python train.py --vocab_size=61 --loss="softmax" --encoder_arch="efficientnet" --encoder_widths=[40, 80, 160] --text_encoder_causal=false --text_encoder_layers=7 --text_encoder_parallel_block=false --text_encoder_positions="learned" --beta2=0.999 --eps=1e-06 --steps=9400 --epochs=24.7 --decay_fraction=0.4 --warmup_steps=280
Rows from block 3 of the text encoder, named by matrix and row number. Rows with one number belong to one attention dimension. Each number is 200 + 20 x the weight over its row's rms, rounded and kept within 0 to 999. All counts start at 0. After the name is the row's rms in percent of the matrix's.
# q: attention query, key and value (stacked) (text_encoder.blocks.3.attn.qkv.weight, 1152x384, the q third), inputs 77-153
# k: attention query, key and value (stacked) (text_encoder.blocks.3.attn.qkv.weight, 1152x384, the k third), inputs 77-153
q.242,112,202,238,232,190,164,178,163,211,173,208,227,227,218,188,171,206,229,202,187,182,212,222,217,209,176,169,204,175,207,195,199,241,198,191,208,189,161,219,216,198,201,207,210,227,195,190,216,201,190,199,174,214,192,170,228,202,222,193,192,174,206,209,196,187,233,191,191,228,188,212,216,204,233,200,227,207,196
k.242,104,184,205,215,192,199,216,223,174,189,193,241,168,188,218,226,199,177,169,170,180,231,202,200,192,222,184,214,253,167,197,193,223,190,173,202,213,203,208,184,180,182,233,216,182,182,189,194,185,204,163,186,204,231,214,193,202,207,220,173,213,181,179,205,194,199,228,181,207,177,187,197,241,168,210,211,205,258
q.243,108,178,226,219,177,173,181,194,179,217,192,204,185,175,234,222,218,203,202,214,188,209,232,173,190,180,227,243,245,196,223,182,186,195,200,218,204,205,197,195,212,206,231,197,215,200,204,194,202,198,219,174,212,210,228,196,225,187,200,179,210,177,198,191,194,211,202,191,223,201,169,209,216,232,184,187,194,181
k.243,115,189,190,172,229,197,196,200,193,180,189,156,186,190,202,207,189,210,275,234,195,199,188,174,178,238,235,209,187,213,212,247,171,199,200,214,213,179,161,204,164,192,161,161,215,215,204,201,194,210,200,182,173,173,188,194,178,209,202,199,200,204,196,197,178,176,213,217,144,217,196,185,215,177,226,180,162,186
q.244,097,189,218,163,191,254,215,240,196,195,183,200,179,218,231,214,193,175,194,202,217,172,183,185,195,222,202,212,238,187,189,210,182,210,222,198,211,232,180,237,197,170,179,187,178,194,215,214,196,205,199,199,203,191,210,181,206,205,193,216,181,173,207,197,188,161,241,219,172,206,180,195,200,171,204,157,182,203
k.244,088,178,217,212,190,168,155,197,227,182,201,211,234,185,201,209,201,222,199,214,230,193,202,212,234,203,204,209,193,197,190,197,201,187,199,219,209,207,220,154,212,213,183,199,200,197,196,195,187,176,196,198,225,176,169,227,186,210,200,180,176,232,206,200,215,231,170,200,224,236,240,169,207,226,215,162,176,185
q.245,102,183,213,223,179,164,165,198,217,209,191,209,212,182,195,199,178,231,210,204,204,183,243,216,234,171,160,206,229,231,201,181,224,205,187,209,187,182,176,193,209,190,221,204,218,201,202,204,219,174,203,189,230,196,197,191,197,191,210,176,242,198,179,222,200,248,185,209,243,217,168,202,162,212,193,195,188,142
k.245,101,179,234,191,198,192,259,202,193,190,199,148,170,186,181,188,212,205,202,192,173,209,174,192,183,233,233,173,186,202,197,216,172,209,197,170,201,193,192,207,185,166,187,213,208,225,214,216,182,202,198,168,176,166,202,177,183,188,230,226,176,206,212,184,187,158,213,198,165,179,177,219,203,181,209,209,188,231
q.246,092,200,228,197,196,208,224,255,183,205,203,198,192,217,224,195,198,181,216,187,208,225,197,222,204,200,222,193,214,210,210,182,176,181,205,195,195,229,192,221,195,203,189,204,184,220,219,201,193,214,221,212,204,196,192,205,180,201,206,212,200,196,202,220,176,203,232,150,195,239,201,240,217,180,209,175,185,208
k.246,094,207,179,220,224,179,188,234,176,207,205,212,209,181,198,170,185,225,195,188,191,205,232,213,204,228,166,214,235,215,212,224,199,199,181,204,204,192,197,173,183,238,220,181,252,224,219,198,213,206,200,189,160,178,211,215,215,206,173,195,189,207,213,222,238,195,179,212,215,212,203,169,202,170,186,211,173,182
q.247,103,177,205,199,233,179,181,215,183,169,195,159,208,190,214,218,207,204,196,190,172,177,229,223,209,173,229,178,200,206,177,196,188,197,215,219,212,192,196,216,211,197,224,177,185,209,238,233,154,238,209,190,193,207,173,198,217,195,193,199,227,180,190,171,192,251,189,175,154,236,180,230,189,219,182,207,227,228
k.247,103,194,194,222,197,166,167,159,192,218,185,203,210,194,201,180,237,209,218,202,241,173,199,173,216,204,200,213,194,206,218,193,204,183,160,214,237,180,221,183,227,214,211,205,198,180,182,166,203,207,168,192,197,194,215,231,207,185,191,167,195,187,223,259,253,184,182,202,254,198,220,191,221,220,200,178,202,195
q.248,105,216,183,214,223,203,202,186,198,194,166,225,211,218,195,178,216,228,220,202,250,214,185,205,212,216,163,211,204,205,213,232,219,196,205,246,231,181,227,205,189,172,184,198,179,182,191,195,225,195,232,203,176,201,182,178,167,199,188,192,193,239,208,174,186,163,204,185,228,198,193,191,196,165,229,179,203,221
k.248,111,223,193,190,214,225,213,196,226,182,233,201,203,221,231,243,177,194,173,175,193,182,211,222,219,205,210,185,207,156,213,168,227,181,178,192,173,219,199,204,215,227,195,206,217,214,215,229,196,173,204,196,209,183,209,203,217,201,173,218,200,172,159,189,151,221,211,211,197,215,184,225,232,201,218,232,185,186
q.249,108,232,171,214,193,225,229,158,207,217,223,208,215,211,145,193,213,210,192,177,239,181,184,197,202,219,185,211,185,186,214,242,200,218,180,250,233,192,207,183,174,197,167,184,174,200,190,185,230,164,185,219,198,189,169,175,182,210,195,218,193,225,193,162,182,189,216,194,198,206,206,195,184,177,235,205,191,250
k.249,108,211,204,193,173,193,188,193,193,219,223,204,218,235,208,216,212,204,185,162,197,246,219,250,199,202,180,196,190,210,198,182,214,200,212,172,154,213,217,202,251,201,250,187,182,227,253,237,183,192,242,221,217,194,190,181,239,212,223,221,179,173,181,187,202,239,208,201,234,235,188,224,183,218,196,212,217,219
q.250,110,238,180,203,226,230,194,204,245,174,234,169,211,204,176,226,207,203,196,175,209,198,182,152,190,232,160,182,156,173,206,242,195,212,173,213,216,190,195,197,220,193,181,162,178,201,186,198,186,193,185,221,184,201,197,188,173,203,163,203,148,195,226,178,221,205,195,216,193,213,232,199,204,193,222,190,216,196
k.250,110,201,233,230,168,206,200,194,207,216,238,202,200,224,184,210,191,211,164,188,196,182,202,248,168,181,176,197,218,205,184,142,209,210,201,191,196,216,201,165,253,212,224,239,201,199,179,235,167,191,208,203,232,211,197,189,201,202,211,188,189,182,206,203,216,221,201,177,224,182,171,220,197,234,203,213,234,211
q.251,094,213,165,167,229,241,233,158,235,201,212,230,205,247,185,193,198,206,207,185,233,192,184,199,186,221,186,150,137,225,203,194,214,191,193,213,204,199,203,199,208,189,203,185,188,219,222,184,181,207,201,245,209,193,171,212,195,228,203,210,166,208,215,189,190,196,198,235,192,214,204,198,184,194,225,230,149,210
k.251,100,161,192,206,159,205,200,178,169,223,210,229,207,215,225,205,210,184,182,193,182,204,253,226,211,163,154,195,224,195,178,160,241,207,175,230,200,172,238,168,214,193,227,199,224,173,183,216,180,163,194,194,217,238,208,207,248,221,182,184,206,170,191,229,225,240,217,192,250,208,178,219,195,216,181,224,230,217
q.252,112,187,204,222,192,195,196,160,192,187,252,238,216,214,208,187,190,225,209,196,196,191,219,225,228,164,149,185,182,242,181,163,220,215,189,199,202,163,171,193,234,220,219,186,215,191,202,206,175,188,199,204,214,213,211,219,207,194,213,190,205,182,199,191,200,240,172,205,221,174,213,192,192,239,195,210,208,174
k.252,108,170,210,179,204,208,223,230,165,184,193,195,177,182,190,162,211,179,206,234,190,178,205,174,198,207,207,181,212,197,192,220,221,214,195,207,202,183,192,211,192,155,164,214,180,193,178,184,171,222,198,165,208,225,202,183,218,200,184,190,241,210,184,203,192,209,238,209,175,180,147,225,195,186,201,190,207,261
q.253,096,209,187,182,227,198,227,238,194,222,209,186,226,224,202,230,203,186,227,203,204,190,181,178,157,203,207,186,188,163,221,190,200,186,203,192,192,238,219,168,199,198,180,174,131,226,242,171,193,242,199,222,201,186,201,191,182,211,209,241,175,217,187,215,164,182,227,219,167,215,200,171,200,169,209,221,195,243
k.253,098,206,190,200,203,191,213,185,208,198,184,217,226,182,205,225,205,206,189,219,204,193,213,250,174,212,195,197,223,211,222,175,228,215,147,214,199,211,214,227,200,192,209,185,235,196,222,233,187,162,195,191,194,204,242,213,231,216,197,187,213,212,208,211,230,202,197,160,258,199,214,226,208,247,192,209,207,178
q.254,101,194,219,210,180,203,175,170,177,211,249,212,233,194,197,196,211,218,212,199,185,200,203,227,218,170,187,188,182,230,193,209,237,226,201,178,185,157,209,220,199,183,210,198,194,226,204,230,182,220,190,188,192,203,181,220,217,218,202,180,185,201,176,192,210,262,189,194,211,174,249,215,181,222,198,234,229,211
k.254,099,198,197,246,179,168,187,189,185,190,186,205,211,207,213,190,203,197,199,208,202,215,210,203,209,193,167,206,201,172,206,196,227,223,175,186,200,182,229,201,238,221,245,225,217,171,170,227,162,200,208,213,186,229,202,201,196,198,208,178,187,192,187,190,224,177,241,190,216,173,186,191,223,191,191,190,171,238
q.255,113,157,222,235,173,177,181,193,189,214,220,229,176,187,219,181,211,196,205,224,194,187,229,224,209,166,189,220,230,207,206,199,210,191,203,196,189,189,199,200,202,217,209,203,236,192,200,221,215,176,217,174,196,213,215,210,242,176,208,171,246,194,203,227,214,230,205,193,239,179,188,208,195,248,166,190,209,176
k.255,122,200,218,187,206,201,209,202,188,177,212,171,170,186,202,205,208,145,237,204,187,200,190,176,182,202,216,195,181,195,217,249,171,190,204,216,207,195,191,227,154,189,183,180,188,206,208,184,197,204,190,179,185,174,187,183,164,189,210,200,177,199,215,176,181,169,200,226,158,180,191,188,233,168,216,179,174,222
q.256,097,146,201,218,186,172,188,194,173,224,221,185,219,184,196,198,178,215,209,202,214,182,250,210,239,196,181,221,194,201,194,172,207,200,207,208,177,182,218,235,200,175,192,206,200,182,199,224,200,188,215,173,190,212,203,223,224,195,217,195,245,199,187,208,212,213,186,210,207,194,218,187,202,224,204,246,207,181
k.256,092,215,210,189,227,207,233,207,198,204,161,173,178,196,183,184,220,188,213,209,237,207,195,172,190,215,207,179,187,222,195,219,176,204,162,213,198,216,192,197,180,164,210,204,184,208,198,188,216,209,193,179,218,179,192,189,173,203,228,204,210,204,189,228,165,176,223,204,175,188,186,211,230,178,230,226,159,250
q.257,085,215,189,193,222,198,205,158,219,179,251,179,184,211,180,202,183,177,218,191,168,193,185,211,217,195,236,200,149,214,208,235,207,217,197,191,178,208,194,189,206,188,198,196,200,229,201,236,175,174,173,212,202,197,191,233,183,210,214,214,197,175,161,181,205,218,170,219,186,181,227,218,200,208,218,210,187,207
k.257,087,210,158,235,186,179,212,188,187,211,233,217,189,211,186,163,177,236,197,227,224,187,219,206,182,197,184,184,216,197,198,198,224,203,208,182,203,230,211,193,227,197,188,196,193,156,201,181,179,223,200,190,218,180,231,220,196,174,196,177,191,191,224,211,245,206,208,162,219,186,206,219,160,196,196,227,215,214
q.258,096,193,205,196,230,208,180,235,148,218,195,198,186,182,222,228,181,164,206,236,214,206,198,199,199,213,201,194,223,190,227,228,170,188,195,195,209,254,194,220,175,192,191,230,179,198,196,168,198,183,209,225,205,196,239,183,217,180,223,190,203,199,201,215,212,180,194,187,185,189,170,165,207,194,201,185,205,193
k.258,094,240,167,189,222,207,191,192,199,216,182,196,208,190,197,200,191,225,222,233,171,196,205,188,209,205,213,184,174,227,203,206,157,178,221,223,172,205,161,190,169,198,195,177,211,214,227,201,223,191,194,198,158,165,198,210,182,212,219,211,227,194,212,191,183,218,184,235,168,183,240,175,212,178,204,162,189,154
q.259,113,207,208,217,217,174,217,193,191,237,222,242,217,212,189,163,225,244,208,210,230,202,182,191,202,203,165,240,209,212,192,190,191,192,226,195,214,156,212,153,202,209,214,206,217,195,165,179,215,167,198,195,219,180,211,202,216,191,221,211,224,199,190,217,185,190,183,227,223,213,201,168,195,216,211,174,205,170
k.259,113,214,232,202,164,240,244,230,212,174,183,187,216,200,227,228,141,186,192,195,159,218,191,226,198,187,194,184,219,169,189,203,206,183,219,210,182,202,178,231,213,195,179,192,181,204,210,199,185,220,202,213,221,218,204,151,221,170,178,192,224,215,197,162,181,215,219,180,191,185,200,244,178,210,219,250,190,224
q.260,115,199,201,163,182,208,193,222,192,201,187,167,171,201,206,215,181,165,214,178,181,230,222,220,184,198,238,213,216,189,202,189,193,188,202,196,187,249,195,204,214,197,200,210,183,205,222,219,193,224,199,195,186,219,201,169,200,224,208,189,187,219,196,208,211,206,220,158,184,230,185,220,180,233,197,202,189,213
k.260,117,213,199,197,233,192,164,173,199,218,189,198,216,191,160,178,229,224,250,231,221,206,209,170,198,223,192,228,191,199,232,214,207,201,179,195,195,209,212,194,189,196,176,197,234,215,189,180,200,212,174,190,166,166,169,196,186,207,206,203,206,235,224,211,225,177,162,228,221,211,223,191,187,179,215,163,201,180
q.261,090,218,206,215,198,182,224,186,202,170,198,222,194,212,178,186,223,248,194,193,222,211,195,190,209,228,184,214,200,191,203,256,208,212,226,226,228,180,216,183,168,213,240,186,211,202,185,189,184,200,183,215,172,168,178,186,194,173,189,196,213,211,236,194,207,201,230,179,215,170,219,195,147,198,194,205,196,207
k.261,094,231,216,204,192,215,199,165,209,199,204,210,213,220,205,244,195,191,188,180,190,212,206,227,196,200,179,206,204,197,193,191,180,197,179,199,188,194,202,195,204,211,208,190,202,188,203,229,188,177,225,191,199,216,198,175,208,184,226,215,180,182,173,188,170,228,238,208,203,188,183,242,223,186,202,234,209,206
q.262,112,205,198,201,217,241,193,181,222,212,206,234,223,201,179,184,225,212,214,185,224,183,191,202,190,200,168,205,223,217,231,205,218,205,221,205,201,161,221,190,212,186,172,192,181,217,197,199,197,227,164,199,174,195,182,187,185,219,196,229,192,205,226,190,190,223,196,195,208,172,227,192,165,149,196,227,197,217
k.262,110,195,210,231,177,189,196,176,176,204,207,227,216,197,208,227,174,181,186,177,181,220,243,227,208,214,153,209,214,175,195,214,202,196,214,209,184,193,223,181,205,232,241,201,227,169,167,234,201,184,227,219,200,233,232,188,207,172,216,209,214,188,188,215,203,205,240,194,238,217,218,196,204,208,174,256,225,234
q.263,085,224,216,217,176,188,196,215,222,126,169,199,204,205,195,198,234,196,228,200,186,193,179,208,219,201,201,207,205,186,185,227,210,217,194,210,230,221,189,222,245,190,201,186,205,158,197,244,219,197,177,210,186,198,172,226,206,218,198,192,191,199,197,175,203,207,197,179,190,215,225,215,219,213,200,220,188,190
k.263,083,218,225,207,209,204,205,230,194,207,196,227,222,200,203,194,224,224,208,180,196,171,196,185,224,204,214,184,173,196,207,200,149,198,198,187,183,168,168,224,216,246,206,207,193,215,194,188,199,190,170,196,207,177,200,195,160,193,264,201,198,180,178,201,140,239,182,210,205,231,197,224,190,212,208,204,181,225
q.264,101,241,163,198,208,209,200,222,195,191,187,163,169,208,203,215,184,159,188,227,177,215,203,192,176,222,229,190,214,200,186,204,211,156,203,180,196,278,167,202,195,217,181,198,213,198,216,184,172,209,198,211,193,212,209,191,204,215,207,204,181,187,189,211,201,159,218,193,175,213,164,200,208,200,208,189,198,223
k.264,108,217,178,216,216,198,202,198,197,175,200,203,234,187,166,176,208,215,217,227,228,193,210,183,182,180,211,242,186,217,187,187,203,227,190,207,212,186,159,201,201,192,197,206,226,200,214,195,224,190,226,205,186,214,209,220,181,218,207,207,189,227,232,211,236,221,170,218,227,226,231,200,190,207,222,167,168,169
q.265,109,217,201,174,194,208,211,252,216,188,189,160,146,211,201,223,208,221,219,201,191,208,194,188,170,217,223,181,217,174,220,211,182,192,199,200,195,220,195,200,201,186,192,200,180,197,227,194,195,219,183,208,212,219,211,201,200,217,201,224,185,211,203,210,203,168,212,197,165,200,172,227,196,174,236,184,224,226
k.265,107,186,185,198,222,197,148,174,196,210,204,207,202,207,198,222,202,235,188,191,229,171,197,176,198,214,198,198,184,206,224,196,198,216,207,178,203,184,166,209,205,225,187,208,230,208,216,226,229,190,206,195,190,176,169,233,189,214,204,195,209,216,203,235,207,186,170,186,199,208,226,188,224,233,203,172,199,159
q.266,108,197,214,210,199,169,199,231,171,209,195,188,211,174,191,194,170,180,205,210,199,217,221,192,220,157,178,242,212,199,206,191,206,211,222,180,186,235,213,170,220,198,193,236,221,195,215,214,192,171,219,190,211,229,197,202,219,216,203,185,244,209,180,241,195,178,189,184,211,226,133,178,222,244,185,180,212,183
k.266,106,214,217,141,237,211,217,198,204,214,175,170,197,197,188,200,178,174,257,227,196,218,175,134,186,217,270,186,158,196,192,222,174,186,213,203,208,215,160,212,176,206,199,193,200,214,227,192,190,219,174,208,191,150,197,193,182,197,178,204,184,212,212,190,167,179,196,227,156,228,201,178,219,211,226,176,146,193
q.267,089,191,201,149,224,226,209,217,197,187,187,153,207,234,185,212,204,189,212,189,209,203,183,210,203,204,225,183,172,189,217,213,181,187,213,210,199,189,215,177,190,169,183,167,171,215,234,198,184,234,194,224,178,158,209,185,170,204,209,222,202,223,192,176,194,184,210,186,157,204,189,176,185,157,205,178,191,271
k.267,096,192,149,206,193,185,215,176,221,195,183,239,218,233,202,186,183,209,178,213,198,244,220,226,196,227,212,213,206,218,248,195,234,200,193,193,185,194,239,200,227,212,244,195,207,179,217,251,204,193,212,201,206,159,214,208,180,218,240,199,190,210,221,210,212,224,169,197,237,220,220,180,202,205,185,196,218,201
q.268,103,203,166,177,220,258,224,184,230,198,224,182,216,216,208,227,167,181,207,198,174,200,180,201,190,227,199,191,178,214,197,213,211,207,194,196,174,172,182,198,244,200,200,191,180,218,214,210,179,206,163,210,201,186,210,199,180,222,185,193,170,193,205,201,177,201,191,203,157,212,213,191,226,167,227,219,183,225
k.268,105,173,197,207,189,189,177,196,197,215,201,223,231,202,178,186,198,209,214,196,219,196,189,215,208,179,189,177,205,195,187,163,186,217,194,169,223,202,210,190,237,222,238,224,186,216,168,202,203,187,233,217,219,203,186,208,236,212,232,222,204,209,183,229,229,236,217,196,242,203,179,222,148,205,187,177,218,247
q.269,103,187,186,202,225,211,192,170,207,186,226,200,204,188,194,190,185,183,223,171,179,218,214,179,223,172,211,202,148,199,195,200,202,187,210,164,157,199,180,197,226,214,186,172,191,219,242,225,177,224,190,203,197,232,201,205,162,198,204,223,195,204,184,190,183,233,156,226,178,206,212,208,219,202,215,210,195,197
k.269,105,181,211,206,191,176,172,224,184,207,185,247,226,208,182,181,183,202,190,203,208,177,220,186,183,175,169,201,235,229,207,180,212,204,219,214,201,213,218,177,225,190,201,241,215,195,154,184,167,217,199,201,202,209,219,189,210,203,175,166,211,219,247,241,245,193,188,179,249,203,181,187,197,241,194,212,186,211
q.270,105,206,185,196,198,222,243,221,202,224,228,194,218,226,183,189,214,153,205,167,193,205,177,201,173,210,200,207,177,201,209,215,239,199,194,220,194,200,196,214,218,166,169,185,207,191,230,186,212,184,170,200,183,166,176,196,208,198,197,207,158,190,209,180,190,221,209,199,165,191,227,200,207,160,237,199,189,225
k.270,113,184,186,221,180,171,189,195,192,211,201,227,218,229,183,182,215,207,184,193,204,201,234,254,195,188,154,192,205,200,205,174,218,220,202,194,185,215,200,186,240,224,247,228,179,185,192,222,201,187,222,222,227,199,199,201,227,199,225,212,176,164,226,203,214,234,217,187,210,194,188,204,188,223,186,214,229,227
q.271,097,190,196,231,210,175,201,211,191,171,201,215,219,205,245,194,204,209,169,221,187,176,223,217,213,199,190,228,163,210,175,191,189,225,164,218,192,188,199,215,196,248,215,228,242,192,196,203,162,168,206,212,206,236,210,202,208,177,140,172,226,189,205,235,227,200,183,204,211,186,225,214,203,236,157,200,213,164
k.271,095,213,204,207,208,217,229,228,176,203,162,187,186,207,197,221,181,184,192,191,203,220,188,179,208,188,200,195,222,192,200,214,198,176,211,221,186,178,170,195,221,174,168,194,178,188,211,180,217,229,195,196,203,204,223,176,202,192,206,227,184,185,217,186,173,167,217,233,163,166,168,196,211,207,218,208,193,229
q.272,113,185,204,211,219,221,207,187,205,208,220,243,215,223,198,202,218,223,183,203,190,206,207,234,219,173,165,189,170,231,179,214,201,193,215,205,204,165,217,194,205,188,219,170,211,197,247,207,217,184,163,205,190,173,167,218,193,225,187,194,194,198,214,169,200,225,182,245,232,207,238,195,193,175,188,239,212,200
k.272,115,185,206,218,187,198,211,200,185,170,153,247,187,196,208,229,193,175,184,186,191,215,240,231,209,215,182,217,214,194,216,185,210,179,173,203,211,184,208,198,225,203,218,238,182,197,181,195,176,182,211,193,237,234,223,207,239,185,181,213,203,168,204,191,192,239,218,194,219,168,181,215,175,197,217,233,208,235
q.273,108,200,236,229,218,198,183,172,217,179,228,241,216,231,215,185,176,222,213,219,206,202,231,205,233,186,154,201,199,230,214,189,216,196,213,170,200,150,216,192,208,207,232,199,234,194,192,221,192,202,185,207,204,183,180,199,209,194,223,220,199,201,211,219,220,234,192,218,220,173,199,193,180,220,199,219,199,201
k.273,100,171,196,197,166,188,235,209,177,191,198,196,166,210,225,223,190,192,190,186,152,218,193,204,191,217,191,199,218,146,198,205,195,175,198,198,189,205,215,184,185,169,216,192,195,204,188,204,166,198,194,215,215,213,238,202,214,179,201,229,192,199,204,173,185,202,247,192,174,153,182,190,195,204,205,239,194,230
q.274,092,199,225,192,228,206,184,227,189,167,171,142,155,184,182,242,223,174,180,184,188,147,214,193,192,216,220,191,231,170,211,226,199,215,211,194,203,232,184,221,197,181,199,170,191,196,216,207,201,157,215,193,199,192,170,200,161,198,178,187,204,179,237,201,195,151,188,178,156,204,158,229,224,162,226,183,173,252
k.274,089,220,193,221,220,198,181,192,196,211,218,201,226,195,203,203,205,200,174,184,224,181,206,194,200,220,171,208,174,212,185,190,192,197,156,213,187,228,214,190,215,188,180,158,221,206,213,211,209,216,199,197,195,181,216,238,220,194,213,184,180,186,192,216,184,199,169,193,231,195,216,144,180,255,194,195,221,162
q.275,100,174,224,215,194,178,192,157,193,224,214,222,205,173,192,162,203,187,202,191,177,214,186,203,229,181,150,192,213,205,194,182,201,195,226,191,178,193,191,173,213,212,219,228,201,206,227,216,192,224,197,209,192,203,211,227,241,181,212,213,236,201,192,199,200,208,212,194,222,159,214,227,178,183,194,227,229,175
k.275,095,194,210,177,181,186,201,202,183,200,221,174,172,178,235,195,202,186,195,197,203,210,209,186,199,185,204,179,214,184,215,223,211,189,189,193,209,182,210,200,175,201,204,213,208,145,199,179,205,207,198,195,184,217,184,170,229,190,177,184,252,203,198,186,225,214,228,218,187,174,194,210,220,213,210,241,188,219
q.276,087,208,228,203,196,186,180,222,184,248,210,190,158,182,220,167,189,194,229,193,192,201,210,235,208,169,176,218,222,207,195,167,220,171,197,177,193,224,204,196,229,220,207,206,207,192,197,203,210,234,219,209,191,213,217,199,206,191,208,208,230,196,186,218,211,234,245,202,222,201,221,207,190,230,197,199,197,152
k.276,091,202,219,204,196,210,262,208,192,175,210,159,174,166,202,150,211,184,241,215,201,189,160,161,198,192,221,204,177,193,215,221,212,211,215,222,219,202,189,211,150,201,173,222,218,194,212,171,210,178,190,186,197,204,188,203,154,192,191,202,201,224,187,199,180,173,172,229,186,209,204,194,199,191,215,192,161,224
q.277,104,232,171,188,217,238,220,200,196,200,170,228,189,191,163,204,233,205,212,210,256,183,152,195,148,208,184,209,211,205,223,235,179,213,204,219,235,204,228,233,179,192,208,177,188,181,166,174,222,185,199,179,214,191,198,202,203,221,185,236,175,231,219,194,206,191,197,193,182,201,193,189,153,148,209,211,172,235
k.277,105,180,226,217,190,206,176,179,189,208,192,210,237,196,227,215,222,204,135,188,173,204,228,222,220,178,199,187,224,188,201,180,222,202,206,163,172,185,198,214,224,247,232,187,209,171,191,225,213,168,191,220,188,223,201,210,205,196,189,186,199,174,191,186,186,243,208,194,233,202,220,207,187,239,182,201,202,188
q.278,103,168,234,221,213,166,210,195,155,208,211,191,177,187,233,217,212,180,211,197,199,184,211,220,209,185,208,209,229,214,194,182,216,164,179,202,218,204,229,233,200,204,200,197,205,205,192,229,205,215,235,161,192,215,210,192,195,198,189,191,264,231,205,198,207,210,223,187,195,219,181,222,214,252,191,223,188,210
k.278,103,216,199,176,238,196,188,194,203,199,197,209,181,171,200,149,220,196,202,216,235,189,190,175,232,222,204,193,177,188,218,248,196,205,155,182,188,205,209,166,160,188,184,192,201,200,183,181,212,230,195,198,163,190,175,192,198,184,182,183,213,212,168,173,201,170,203,224,197,214,201,175,204,204,189,202,164,200
q.279,098,180,184,217,193,189,186,146,216,169,259,220,203,205,194,172,228,253,194,208,205,189,206,203,237,194,146,180,193,202,188,187,209,218,209,212,174,183,210,191,223,214,176,201,221,197,195,213,204,193,195,221,210,209,173,217,210,207,211,172,216,191,184,191,206,213,168,225,227,198,236,184,227,203,194,200,240,177
k.279,092,210,208,199,187,208,257,214,205,172,179,179,165,222,216,204,182,184,193,187,181,215,164,214,158,191,218,178,210,216,209,208,208,197,228,187,207,188,201,224,218,173,181,213,202,182,193,223,170,228,170,197,193,201,217,204,202,191,216,200,204,204,207,201,200,214,237,167,177,165,152,206,189,185,216,238,194,227
q.280,107,185,219,251,203,204,155,177,187,171,199,223,203,197,191,181,206,194,219,195,170,194,215,223,211,156,191,220,204,228,204,173,200,194,210,195,190,203,202,193,209,222,202,212,207,217,221,225,221,211,196,183,211,175,175,197,231,225,187,185,207,194,210,212,199,232,173,225,203,190,185,207,171,218,187,231,231,185
k.280,104,175,216,223,193,204,225,209,186,211,170,193,194,166,219,191,186,178,158,215,200,188,178,221,204,184,191,211,222,180,225,217,199,201,205,191,234,190,216,165,180,164,198,222,203,220,168,182,170,201,196,163,187,215,223,194,205,168,168,206,193,193,211,165,197,175,254,186,203,154,184,218,226,194,207,208,184,227
q.281,099,198,206,197,200,181,233,194,235,224,165,249,201,187,225,197,222,223,203,219,245,212,222,209,180,199,191,201,213,203,207,181,207,212,218,203,205,175,213,214,198,202,193,193,205,211,160,199,219,221,168,208,167,197,218,200,233,173,195,229,237,224,213,210,225,166,197,211,208,222,194,188,197,195,177,192,199,164
k.281,104,186,191,195,197,216,187,206,198,208,182,204,174,182,212,202,192,202,179,211,187,200,188,191,220,219,228,214,194,164,172,211,199,186,183,184,209,182,209,194,157,191,197,185,202,167,198,189,193,177,201,185,223,189,203,174,188,200,188,183,212,194,207,180,177,171,198,219,173,220,208,206,211,171,250,198,202,193
q.282,114,177,220,207,184,153,169,177,175,199,200,226,172,174,224,196,181,182,176,222,182,177,244,238,212,152,179,213,223,205,196,172,207,171,186,192,187,193,206,186,221,223,231,219,220,186,186,213,228,195,235,197,198,203,204,218,234,190,216,188,237,205,206,243,214,223,213,190,233,188,194,206,232,267,168,201,197,175
k.282,124,206,185,180,232,211,235,216,188,211,170,176,195,193,181,183,197,183,225,225,169,209,162,181,197,245,249,199,166,203,199,241,171,204,223,206,199,208,216,212,163,172,143,169,196,211,194,165,175,205,202,187,166,170,200,197,149,183,196,215,211,244,214,190,161,159,212,217,139,218,206,196,197,186,183,194,190,218
q.283,111,188,223,225,197,187,209,162,211,181,233,232,212,226,181,176,187,224,190,211,204,205,228,229,233,167,172,203,189,206,188,204,228,199,208,187,207,143,205,165,199,208,204,184,194,207,198,214,210,195,176,200,186,189,181,213,210,202,171,177,217,163,202,176,190,215,178,220,239,211,234,167,195,195,188,203,204,200
k.283,105,195,194,217,170,220,213,204,201,182,139,195,198,186,228,214,203,184,161,181,208,213,224,210,168,202,177,184,220,201,203,210,219,194,180,209,201,209,205,219,218,167,231,195,202,210,188,209,203,211,185,201,184,214,183,194,193,175,180,236,182,181,203,162,183,225,228,168,202,160,158,221,192,188,229,245,219,251
q.284,103,170,217,228,204,172,174,197,197,175,217,231,178,190,205,180,189,212,187,204,178,197,227,225,220,189,203,231,237,243,217,135,209,205,192,187,197,186,183,187,199,234,206,206,225,193,171,208,184,205,220,203,212,227,214,205,208,176,209,173,251,179,189,221,218,228,198,194,229,197,184,231,197,239,201,200,213,180
k.284,110,208,213,171,194,205,221,232,212,175,181,177,160,167,198,212,203,203,225,230,234,184,177,136,203,222,242,166,183,188,189,233,194,209,241,195,209,188,194,184,156,175,176,153,201,196,208,182,210,210,195,182,183,184,217,192,184,181,183,196,185,236,207,172,197,175,186,228,188,210,204,192,218,191,209,186,186,225
q.285,094,202,226,216,181,200,192,205,180,232,204,221,210,215,186,201,220,235,154,200,209,182,221,205,217,185,162,208,212,199,212,205,199,177,222,232,214,189,178,175,166,206,189,218,231,183,188,200,218,142,211,215,207,202,219,193,200,217,184,166,209,176,205,226,196,200,212,222,248,205,224,180,211,217,204,184,201,193
k.285,099,207,175,177,206,207,217,195,166,200,203,169,189,200,173,195,184,199,237,229,208,217,145,195,214,239,229,181,166,190,189,216,212,182,209,205,195,202,181,215,177,209,180,184,177,233,213,225,194,201,223,195,196,190,184,171,189,229,200,231,189,216,206,173,184,191,210,218,186,182,198,197,206,213,212,201,176,216